{
  "arch": "swin",
  "model": "model that predicts nearness at each pixel",
  "dataset": "small renderings of single solids in any pose",
  "train_examples": 98750,
  "image_size": 32,
  "crop_scale_min": 0.8,
  "horizontal_flip": false,
  "translate": 0.12,
  "color_jitter": 0.2,
  "output_stride": 8,
  "norm": "layernorm",
  "norm_position": "res_post",
  "hidden_act": "gelu_tanh",
  "mlp_ratio": 2,
  "head_dim": 64,
  "fused_qkv": true,
  "bias": "all",
  "qk_norm": false,
  "layer_scale_init": 0.01,
  "parallel_block": false,
  "inner_norm": false,
  "drop_path": 0.05,
  "kv_group_size": 2,
  "patch_size": [2, 2],
  "depths": [4, 8, 4],
  "widths": [64, 128, 256],
  "loss": "mse",
  "targets": "nearness",
  "init": "torch_default",
  "optimizer": "nadamw",
  "learning_rate": 0.0011,
  "beta1": 0.9,
  "beta2": 0.99,
  "eps": 1e-08,
  "max_steps": 18600,
  "batch_size": 64,
  "epochs": 12.1,
  "lr_schedule": "cosine_restarts",
  "final_lr_fraction": 0,
  "warmup_steps": 550,
  "weight_decay": 0.3
}
Rows from block 6 of a small model that predicts nearness at each pixel, named by matrix and row number. Rows with one number belong to one neuron. Each number is 128 + 24 x the weight over its row's rms, rounded and kept within 0 to 255. All counts start at 0.
After each neuron's rows are labels from the 100 images, of 14976, where the neuron reaches its highest value: "strongest on" is what is common among them. Only what is clearly more common there than usual is listed. The data: small renderings of single solids in any pose.
# fc1: MLP up (model.blocks.6.mlp.fc1.weight, 256x128), inputs 64-127
# fc2: MLP down (model.blocks.6.mlp.fc2.weight, 128x256, transposed), outputs 64-127

fc1.109 [129 133 120 152 147 143 113 182 136 127 115 131 148 124 135 131 127 120 123 140 114 114 123 133 126 119 151 129 141 140 111 124 106  59 128 115 118  93 123 153 148 152  59 159 113 140 109 112 168 115  95 131 138 159 104 179 131 162 211 132 126 113 130 115]
fc2.109 [122 148 129 113 141 143 131 141 139 154 138  88 122 106 159 108 160 113 112 145 117 115 119  93 135  77 159 126 120 113 137 116 139 110 104  98 173 108 135 101  82 118  68 157 127 156 125 152 150 137 148 120 154 182 160 138 141 134 144 126 118 124 109 155]
strongest on: yellow

fc1.69 [ 91 151 103 124 139  89  62 152 142 124 122 123 130 133 115 134 214 108 145 133 126 133 149 141 115  95 138 166 121 129 114  68  92  82 108 116 136 122 104 130 126 135 113 123 105 141 106 117 123 102 144 120 113 135 107 168 145 100 169 109 135 100 125 119]
fc2.69 [ 87 105 141 140 137 176 119  93 105  74  92 163 127 138 108 144 119 145 149 132 116 128 143 127 108 136 110 173  94 137 137 185 136  85  97 132 153 131 102 125 134 149  82 105 140 144 100 113  97 123 106 114  81  98 137 118 133  95 140 103  85 143 120 118]
strongest on: yellow

fc1.122 [194 133 126 120 130 130 234 125 124 136 130 125 109 114 118 128  89 108 133 152 137 109 128 124 116 137 136  76 133 130 139 183 178 144 165 128 109 119 137 142 149 110 112 134 145 128 116 125 129 172 108 127 126 152 148  84 144 148 102 211 110 150 102 134]
fc2.122 [178 141 163 159 164 132 139 115 110 123 113 133 145 138 123 181 125 168 164 154 154 144 171 154 143 123 134 101 127 164 123  80  78 108 116 163 120 173 113 138 143 156 121 117 130 168 119 128 120  73 127 126  91 120 112 150 152 124 134 129 106 112 179 153]
strongest on: purple

fc1.170 [ 68 116 114 136 121  63  70 128 144 131 145 131 121 140 139 121 102 109 133 120 148 138 133 152 131 123 136 125 136 133 118 135 117 104  98 120 120 122 148 117 136 136 120 138 151 116 126 131 136 138 134 128 120 134 156 107 114 149 104  74 134 120 145 143]
fc2.170 [ 67 124 133 129 149 180 140 119 128 128 125 146 149 111 159 105 146 149 145 156  88 157 129 145 143 147 137 122  76 139  92  89 196 111 122 108 107 135 111 110 111 121  65 107 159 163 127 121 110 148 128 126  99 148 143 147 146 137 129 141  62 144 156 143]
strongest on: teal

fc1.59 [168 130 161 126 127 107 204 118 121 116 107 121  75 101 114 119  83 125 115 116 145  99 105  93 131  97 131 103 143 137 155 217 147 150 113 122 138 108 145 127 127  74 134 145 156 144 125 140 118 175 113 130 140 146 108 123 145 154 127 170 132 160  92 137]
fc2.59 [160 136 164 151 125 118 127 101 144 105 110 110 167 154 111 173 111 147 159 122 151 139 162 144  93 118 119 102 128 159 124  81  88  90  97 161 128 155 123 144 162 153 121 148 118 146 102 124 159  75 121 118 113  95 144 111 121 100 155 100 164 103 148 119]
strongest on: purple

fc1.19 [106 141 115 128 126  93  80 107 138 126 136 125 132 119 121 128 238 111 150 125 134 123 135 128 136 108 129 175  98 128 131  90 113 122 121 108 131 140 118 120 131 130 130 120 114 143 137 127 123 125 147 123 115 123 108 158 137  90 140 120 139 113 146 126]
fc2.19 [128  89 157 152 128 167 132  89 110  85  88 157 132 153  95 141 100 151 156 105 129 133 146 156  96 139 126 148 103 145 129 158 128  97  97 154 134 150  85 142 148 150 122 117 142 117  99 114 106 132 120 115  70  91 139 125 122  87 135  92  93 147 124 101]
strongest on: yellow; orange

fc1.205 [ 85 138 135 113 139  79  85 104 150 130 126 125 131 118 120 124  82 118 131 125 170 158 148 133 128 130 126 108 139 126 121 145 100 127  99 124 142 141 123 118 110 124 171 128 124 124 141 137 122 116 129 126 128 139 137 137 143 137 124  80 145 143 130 125]
fc2.205 [ 57 105 142 130 152 163 144 105 132 115 122 140 170 129 130 114 140 151 148 137  80 163 131 148 126 153 135  79  73 134  87  98 177 115 122 110 132 131 119 114 118 144 101 105 137 147 120 113 109 164 133 127  94 134 178 148 155 117 137 123 106 129 143 121]
strongest on: teal

fc1.241 [185 127 130 120 119 158 249 119 126 134 139 125 115 119 135 117  77 124 132 130 132 114 125 129 130 143 129  64 128 121 149 187 180 130 137 127 121 111 157 129 137 111 109 135 152 116 126 121 130 173 109 126 131 135 137 101 128 156 118 201 117 153 110 118]
fc2.241 [187 135 165 163 153 117 146 109 113 107 124 136 139 151 122 173 118 170 165 149 138 139 172 143 133 119 136  79 130 167 121  87  85  97 105 171 133 162 103 143 157 166 115 120 146 161 118 137 124  79 133 128  92 113 127 142 153 114 150 130 109 120 150 143]
strongest on: purple; blue

fc1.214 [127 132 107 141 139 158 118 197 140  94 103 131 138 157 141 135 137 119 142 138 115 113 120 136 129 125 152 128 121 138 110 105 109  79 165 114 137 106  92 140 147 123  90 133  81 144  88 117 146  92 126 129 134 154 120 158 131 171 224 125 126 116  83 139]
fc2.214 [119 135 131 101 125 152 132 132  87 105 155 138 119 108 149 129 139 138 125 158 120  94 123  95 149 127 132 124  97 125 150 143 113 101 135 116 180 103 170 110 117 133  56 121  84 148 128 115 121 125 126 139 121 136 150 123 129 136 146 143 111  90  82 132]
strongest on: yellow; blue

fc1.172 [145 114 130 129 139 160 150 144 161 142 165 118 147 131 189 149 130 121 104 120  97 149 110 162 152 129 116 120 142  84 118 111 169 115 157 113 139 154 125 147 107 149 116 141 116 102 147 123 148 116 145 119 170 121 125 146 136 126 168 118 172 110 143 124]
fc2.172 [154 101 101 118 121 144  99 130 101 162 172 166 132 116 130  98 121  85  88  82 119 104  99 128 108 100 114 124 136  60 141 122 133 145 149 121 167 101 121 173 118  77 139 129 128  71 124 123 100 134 128 128 151 127 109 113 102 118  91  93 129 141 115  97]
strongest on: black

fc1.32 [163 128 140 109 124 174 228  81 135 145 136 125 133 101 143 110  95 122 132 133 146 137 137 144 143 152 129  84 113 121 148 176 186 137 124 124 122 121 179 142 122 117 133 136 162 121 160 122 141 171 109 125 136 145 139  96 130 146  86 162 128 161 144 107]
fc2.32 [169 109 164 158 158 114 132 111 110 111 153 139 141 158 126 145 127 166 157 127 129 139 161 146 116 129 147  76 126 148 118  99  97 115 103 168 133 147  83 144 156 149 128 118 171 138 118 128 103 112 146 123  92 115 137 156 152 100 121 105 115 121 180 106]
strongest on: blue

fc1.23 [ 94 163 149 111 110  78  86 114 137  87 103 135  84 123 113 127 117 130 167 125 126 142 110 140 130 116 109 146 165 134 101 132 106 120  82 132 124 107 156 109 143  81 111 111 159 106 177 159 117 136 148 139 110 162 159 143 103 147 118  96 115 137 158 131]
fc2.23 [100 121  87  98  96 154 121 158 143 168 161 146 176 114 126  89 110  85  98 101 113  87 106 103 111  99 122 151 153  79  84  78 140 137 109 101 119  84 128 133 126  97  75 161 157  93 126 149 128 124 127 144 152 143 115 107  86 138 104 109 110 137 150 109]
strongest on: teal; green

fc1.99 [115 116 146 134 145  50  82 153 116 109 131 124 104 131 115 141 126 115 106 141 142  90 129 124  96 119 130 177 139 142 138 141  96 113 148 121 125 123 147 114 163 139 110 132 158 134 116 159 127 153 133 121 136 142 158  58 129 151  87 101 124 130 153 147]
fc2.99 [ 91 145 129 141 147 182 117 113 163 119 165 103 128 132 118 124 140 110 140 117 119 115 142 124 127 188 125 180  96 127 111 158 198 130 145 128  34 134 136 108 134 104 120 130 135 147 113 128 165 146 108 115 117 120  96 118 130 110 111 109 118 124 130 140]
strongest on: yellow; blue

fc1.90 [146 159 141 121 151 108 133 106 157 140  78 132 119 119 111 135 120 129 145 126 137 148 140 166 148 147  88 110  87 109 117 137 181 150 144 127 139 133 103 104 133 135 147 101 106 131 150 120 152 154 103 127 109 161 157 151 119 176 124 131 134 160 144 120]
fc2.90 [139  92 114 147 122 127 134 127 131 139 124 119 165 160 112 116 126 131 122 101 135 144 120 135 112 108 186 114 182 131 124 141 146 140 126 135 146 133 125 192 117 133 130 134 140  92 160 132 135 115 156 142 135 148 129 170 139 124 142 143 131 167 116  83]
strongest on: purple

fc1.51 [ 81 117 136 129 131  95  95 128 122 119 114 133 106 134 116 140  87 108 125 124 164 130 138 123 125 130 133 100 141 147 144 156 101 140 124 115 147 132 110 110 138 115 159 120 128 143 113 140 135 136 121 133 126 129 139 130 133 152 129  67 145 129 124 140]
fc2.51 [ 61 115 163 136 137 155 146 104 155  92 119 130 169 150 116 132 131 166 162 141  87 154 139 158 122 171 131  90  80 156  88  97 172 111 142 128 112 145 138 112 143 149 109 110 112 148 119 113 126 161 137 130  93 113 153 140 147 106 147 117 110 107 125 122]
strongest on: teal; red

fc1.208 [ 99 140 116 126 130  90  74 118 134 121 128 126 121 126 116 124 241 112 152 130 133 119 144 136 129 105 132 173 108 127 127  84 106  96 115 100 134 134 135 119 139 130 110 118 118 131 129 131 123 114 134 127 110 129 108 161 129  98 149 113 137 103 149 131]
fc2.208 [123  98 154 151 127 175 132  92 112  83  85 160 127 153  99 148 104 153 155 119 124 128 146 149  99 138 123 155 103 146 128 166 126  90  90 147 138 148  77 142 146 153 105 118 150 125  98 117 105 128 120 118  75  91 140 124 125  94 140  97  83 153 122 108]
strongest on: yellow

fc1.48 [170 130 124 122 132  94 162 160 124 120 122 129  88 105 106 130 106 124 124 163 121  74 119 107 106 119 139 145 149 148 138 182 138 110 129 110  97 113 164 141 147 110  95 146 154 109 120 132 124 161 102 127 136 158 159  59 130 155 120 171 115 144 115 151]
fc2.48 [152 178 165 146 151 144 127 122 133 146 122  97 128 140 148 175 145 147 151 147 150 132 154 165 146 151 136 141 161 179 131  62  98 105 119 152  76 165 107 134 146 138  89 163 119 154 137 135 157  77 137 120 135 138 110 138 119 132 154 127 119  99 168 151]
strongest on: blue; orange; red

fc1.176 [221 129 118 134 112 145 252 131 119 137 140 124 118 134 129 136  67 124 132 132 121 107 126 130 143 146 129  43 128 142 134 162 170 142 150 132 118 123 145 122 135 121 113 124 134 127 131 119 140 139 120 126 120 138 126 115 123 145 129 201 115 144 100 128]
fc2.176 [196 137 158 161 156 140 152 117 125 111 100 133 151 148 116 179 121 169 166 158 147 149 167 154 146 128 126  83 115 173 117  96  83 106 114 173 136 165 117 139 149 162 119 115 131 164 131 132 122  77 129 135  85 114 131 140 147 133 146 152  97 136 136 156]
strongest on: purple

fc1.142 [131 114 103 133 117 161 121 214 132 106 132 136 133 161 154 127 129 120 140 157 113 101 116 144 113 145 161 128 118 125 123 111 124  67 150 108 112  91 135 130 161 138  57 136 123 100  98 124 136 119 123 133 128 143 168  96 103 181 188 125 109 117 106 158]
fc2.142 [130 142 139 127 124 170 131 131  66  89 170 153  65 130 143 146 132 144 143 141 109  99 137 114 138 144 144 135 140 144 149 143 112  89 137 137 148 124 130 152 145 149  48 135 131 132 136 138 114 135 125 140 133 134 109 129 119 132 164 137  90  94  80 131]
strongest on: yellow; blue

fc1.65 [225 127 117 132 110 137 246 129 121 142 139 123 111 134 124 135  74 121 131 134 123 105 127 121 139 138 131  46 131 140 133 163 168 143 150 138 111 121 153 127 133 123 113 130 137 131 131 125 139 140 110 124 123 141 126 116 124 145 127 208 116 138 101 126]
fc2.65 [188 139 155 159 161 146 149 116 125 118  92 129 152 137 124 176 121 174 167 166 148 145 168 156 153 127 129  92 114 178 117  92  84 104 112 171 129 165 113 137 144 159 116 117 133 166 134 132 119  79 129 132  85 117 133 141 149 136 143 152  96 135 145 159]
strongest on: purple